{
  "arch": "transformer",
  "n_mels": 40,
  "targets": ["tempo"],
  "fused_qkv": false,
  "moe_every": 2,
  "positions": "relative_bias",
  "pooling": "class_token",
  "residual_init": "zero_last",
  "lr": 0.0018,
  "orthogonalizer": "newton_schulz_5",
  "steps": 12000,
  "lr_schedule": "cosine",
  "final_lr_fraction": 0.1
}
Rows from block 7 of a small sound classifier, named by matrix and row number. Rows with one number within an expert belong to one neuron, the router's apart. Each number is 500 + 40 x the weight over its row's rms, rounded and kept within 0 to 999. All counts start at 0. Numbers have three digits each. After the name is the row's rms in percent of the matrix's.
After each expert's rows are labels from the 100 clips, of 14976, where the router gives the expert most weight on average: "strongest on" is what is common among them. Only what is clearly more common there than usual is listed. The data: drum patterns on synthesised drum kits. In brackets: how many of the 100.
# router: router (model.blocks.7.mlp.router.weight, 16x320, trained with AdamW), inputs 0-159
# up: expert up (model.blocks.7.mlp.up, 16x160x320), inputs 0-159
# down: expert down (model.blocks.7.mlp.down, 16x320x160, transposed), outputs 0-159

# expert 6
router.6 096:524546500468499490491555503488441480532527472421490516477502436457572470466535519468488541495447465501451431554520496507439481464467510511486548547464543497549496492462458458519462522532494460511496471520507470538470514462533446449530482551451477472482469437518518438454470464485527474486477474510495420455466521482483600498500504542462490519473491516444472430563525483445464497454454518558450441471495458504503502495515486494513511453411503531502425553553521510493507541449479418
up.0 079:506510522504456536479499508502528495515485504544484517532517488436429488493463379518485440456465486475582540471517482496499448418520457474497625445510516490528538459460472492538496472481524503491535484494515454461492499494541527473504509455496466493532502466513550528543603462524457504440467476538408530539498489536516495511501449470478446542477515473557453479496471493527503495554510437526565497545483653506506478503441550554523507493475461447468517489436460467507567500497444506
down.0 056:567550485499505529536494507465461487460385533501543479495535483438562491441494493532564573548524491498471435492512532581526510563513568528481466564414435467573467507494426492507494467511480488464504470505473511505466417459565496470518448577493535611499517538473482574463478462494572581436502486453508510496506462506528567484530547506518437430502478526490438457452490535437477501512506459484476457450532411461530439504504467554521574470448467500560443529496513480484491540436543455
strongest on: tempo: 150 to 160 bpm (51); clipping (47); text has "clipped" (47); tempo: 140 to 150 bpm (36)

# expert 13
router.13 110:514536466476442531530510521540444477546554532505561487529530465456506459527534529475531470532478460545546483554567496537488439579437517539459467531499548534523492452513439481528545557528459562518461484522516533518450433484528524495518443516524468533479510501488462475436510488472522537469456513549540541514551532501476524518446547543430456442463515501544418446457496438449499460489464480479460495479457430468570490519521456464506467511449486500417476519424495562543468536475477518
up.0 144:503481504502491561565488495483479486523481510529476503486512479523600501482528541487484596583508462605448502588480507507509536498510464582510459483450515636416547514537518463533497500505444544464540475507504517526504471642528501487509532543498501523518486473545498501450527519506500511425461437527469467516462499479486493524513512485505483448499577563493501506512492484482532494512341464627456447533488533503494500498452479482454502472483527503514539513494539421492484477487498523
down.0 141:450446491517490500544565459484481485455536556506489458496508518549520517514522529526494465542490424486537458513471533475495497558497506571401530538597605451520494478448603470470504524482539502502497524572518516396466457476441520467499549523525506488490424489507406524548524496405437435558463482553500502500478538487457511522512477527440516511457472442424553557480594428487556472563561513516500476494451514540476537496525500514540402559434507470498489578583492547520467508581483500
strongest on: tempo: 150 to 160 bpm (53); march (45)

# expert 5
router.5 046:505556511514521479489472548456506436506453469504534444495559471511516468465560516492573533527432547520516529468513510504448494480504471501451458464423529509462443518538473346451496518483489405475453475462494423514484456487514497477505534525531476494530575490507541466534538489528412477520503503561479464485482480493496532456480467478445486487507532483437517486483496451445469543509493552500478472477454485544540515474504531513448519455505538513318474535494471515496500487492522412
up.0 077:529488456455494484476502490497516534471444524521393418466461463553452508445509566412527511415467457455479535512483520531480559508505488519440475482455442503487447559523485457590408526382505489443498517442457477510485481530526393533517498492500556511487489495562485473493580504450538558528524443493489500487471458517481520500529521501436535547477441500554505527501495473417498556495530564501512548520494503498493497504503466471495525498582490471487475498494471488483495481429403468
down.0 061:506461484492569570563455468453571480528534438458532504489448448463495435481483420513452430496529438491508427522512477490434424488508548502475468472539513473594522517497512501506517524405518472477488482500473542508510515446416535499553486492477474530456555476522461512514488522483478519460462533529539505541504479535546482463539549493541489450486527503480555488579494518438479498525454487540480533598535522509489463499572522587508565404463499452528529508468547498494511458415484430
strongest on: tempo: 150 to 160 bpm (60); clipping (53); text has "clipped" (53); bossa nova (39)

# expert 4
router.4 062:515499484459511489459501506519507476502477531479531535590531494461467522519498513456512505506442481633517505501534519464497430475524464481500436511537513529489541478386468422504525512493489493531509512552554499559513495412542472425441467542445434453517488491484561567527429554449548472493533463461469463558452466473502515506445440557538466480517466522543515471554503458375465448495497463482495471520518484514495572440528500522372523407479528527494423508515490532480517522535409483
up.0 087:468522468470547502524470509468503553504478434499499536507470554537521502514592567500512525491467582523531438510544498474527481459540507327506408584424472509518516547502487505524496494490518493556565499474502468535526513505474479423510470514453498417466500522495484458529516522491534498514465455531453488488525536546462536485507499508471581482480544471495591476498505475468471483490490514496528515573529468507472505501500466442537570521499474540504470532496474435511536530456489471
down.0 089:573528547466424489410494499501494556586503379525486506478497459450573511469593442455524473481444506535496455493522485495546474437448509469512524536404498523485538556471472468454546513421538554535506514512449484510502511502525433501486487531516413496510419482498451534454490530557485509492550461517415555462438513459530515487501498443497460519498478511485533409494540537493541482510557557491446458486447460543456474568542453496541433553441448461471505518501514529497533449468435594
strongest on: tempo: 150 to 160 bpm (56); bossa nova (43); clipping (30)

# expert 0
router.0 103:509516440571453517467547458503525477529494557434504544593517489494514486502507493494508512511465551494506499487454494496466475591494500535455493520467507489501514524457477539482518502494526473547555541516513421480440541450525469465441472514507547477514454488499580506528639579483540476483511469497516495559573499468499530513489519506446445469543414507474478472548477506432418466450474482500507482506469464472531468441538487601450489561515464528466553512492529522545582515480517518
up.0 078:457504473528451383520502427470458529509494496530391593570498539498485499514502532462469547432474465561521511519519516514457473556494487532505512508496494442491501485464521424505528529472393562493484484544531498489541522514475497471499499518533590387474502510514488461485571528472464505469526502492473533482504465451525507563467446512480468444418484492482408530478510498564469518493514408525487392535517513482526507523547456425517471401540465519436507484517470540484537514524460504
down.0 084:549487464465533586526466529487527442497504562537476433477491517414448546523500451488499436429484496592487465510509503492490522435462500388511518484484507443525574496539451513562488479509475483515449466513501530490509469537527503516469447487499418455487543429505466454493539530490491552504484587480492520537475476390485581546568438460431497522427474514501494546596511476524515489543498510508501548546519484499502438516520551477467497508461465614467457529480471567530504480423475500
strongest on: rimshot (63); tempo: 150 to 160 bpm (43); bossa nova (37)

# expert 9
router.9 147:510540478532517516505553539507496513489488510459492458498517519617511474468573548470532501542527538543508476493550535582495486537471570545464542553484533561577544469534476466521540535558498509543501484567564529517513531530560484516546480546529485535516529434515521605456412507579517575524516521527539469483566539493500537542445431518482455501467440520519499442595556457469480489527466487500435524479560457523557563568551472483441475499489495520541451561618548539556526543496554517
up.0 134:461496492488494519495534524515462474478512500519488493506507461540505562494521561466465532540540505333457475541494498490527457393510566599501446481513478516571440486474474521545507449464411516527550487539499520491497463553504507535506501491480494563507517532521511490618247487491499527450492539522452518481588524559484491463493502501563498458529525509478525484466417481514488514528435464492450565472478481527447470489520462508518522573493474557518418504481491466522570474511488513
down.0 145:540528481520545469478459471507565519426528527484496486464514485509482406513456558452424497504536485561545548567552580507556520516513485521528552445436528547504461470510591492438516503442493455546519555478524517577478475515475489474467514486532529580535575541482552488428476566499540450547441506498535547503468463497573437515542538465524457532428467424490452489535475489592520516436560469452530501532495412506500485506452497490490436449491488450500503444497525423520457493510494457
strongest on: rimshot (82); quiet level (59); march (42); tempo: 70 to 80 bpm (34)

# expert 7
router.7 097:505534462380514401485508411493490422552405534491498463473533483574533501473480469458539517499473599484538528505513591481524450475559565459408549519447460480485528488457428477453479563517532539491521584503530510520547532556450428552488477528531464484447446559497443549529581543520529471563550578486530539477561460483505486482454465507493526503524547500527462495561509464482489500422518491476504541500542457476493552558475499498409508470490531488564521536468528573505433538440555456
up.0 125:537548500522465448443476506502516525518464538520505393496477530480445491483468501458495434563518415491476466446499529528464501495443512486499472542486473392534489468430457496511480496544409508475469532533492567483496524440481486489493513464520465497487516522542516539488544474530521503521537489562511532500452553462506489503497549532467512499506439524490415474516503481481471513504680585445496575595502539499471531460604493470499477472512496449481513518504534559493522523485480473
down.0 079:489513508546559548531516488477559477488431456487529502561588467439494572471533511520444520505481513510447467475460514523479531451455507483488468502535529503437530502486497491505482471511466468495546471582528487514496484558510465462474433489517455481527522468416522524492475484433534490448508471513466465412451503464477519450529485452523523502487591503529615449553538460480529431542488493413479454476489543617599485504481505534520529518501470424424485476475487470543520482483525588
strongest on: rimshot (98); march (90)

# expert 1
router.1 077:476495480508488466510457479475579505514534506472483465450473533513437522450496530487515470564416516503527490572477507454497555484515448497535449478500493491495493509353513492455449438493475415479474608505469478481458486464517519462354478421532467424507460477598466574526536465406486545510531466417537434484449464548493457441523426508491514479498505473502493515508493486477485460528549524504538535506493530527482499504533494562365481482530547525528499521447498477523442474480402491
up.0 093:486565492498508619483472509527503490474575464522518500512493403438494553495456476503492476572474520416479431463430447505519496487511495516475501490578460535456499471593496458490525507487497506432498501487501354512475473547488528495465499621494423559483520543537486470479546519502505550518500508434505505533455451546503506516524506504547466511525447538481504510535549493484485509453437470497540467508493483490510505470475488491561474480489458498542492505518522494490536428476522481
down.0 115:486436509483558499471516463530518507471503487496549497523540469491471392512428522505502526496434539448515488510426487530476551505536587496542526449488531428469544467465485440487450531484501469488467522481513477506484483512490427562466466477506577518545523493547486510512520508499484583447479514534452559543451485499513490487509514460550533490465481530550449526584487460559533520488498534509550470480562556571489430487467506458400555469522487522527537483482513605497570495563537465
strongest on: tempo: 150 to 160 bpm (61); bossa nova (46); tempo: 160 to 170 bpm (35)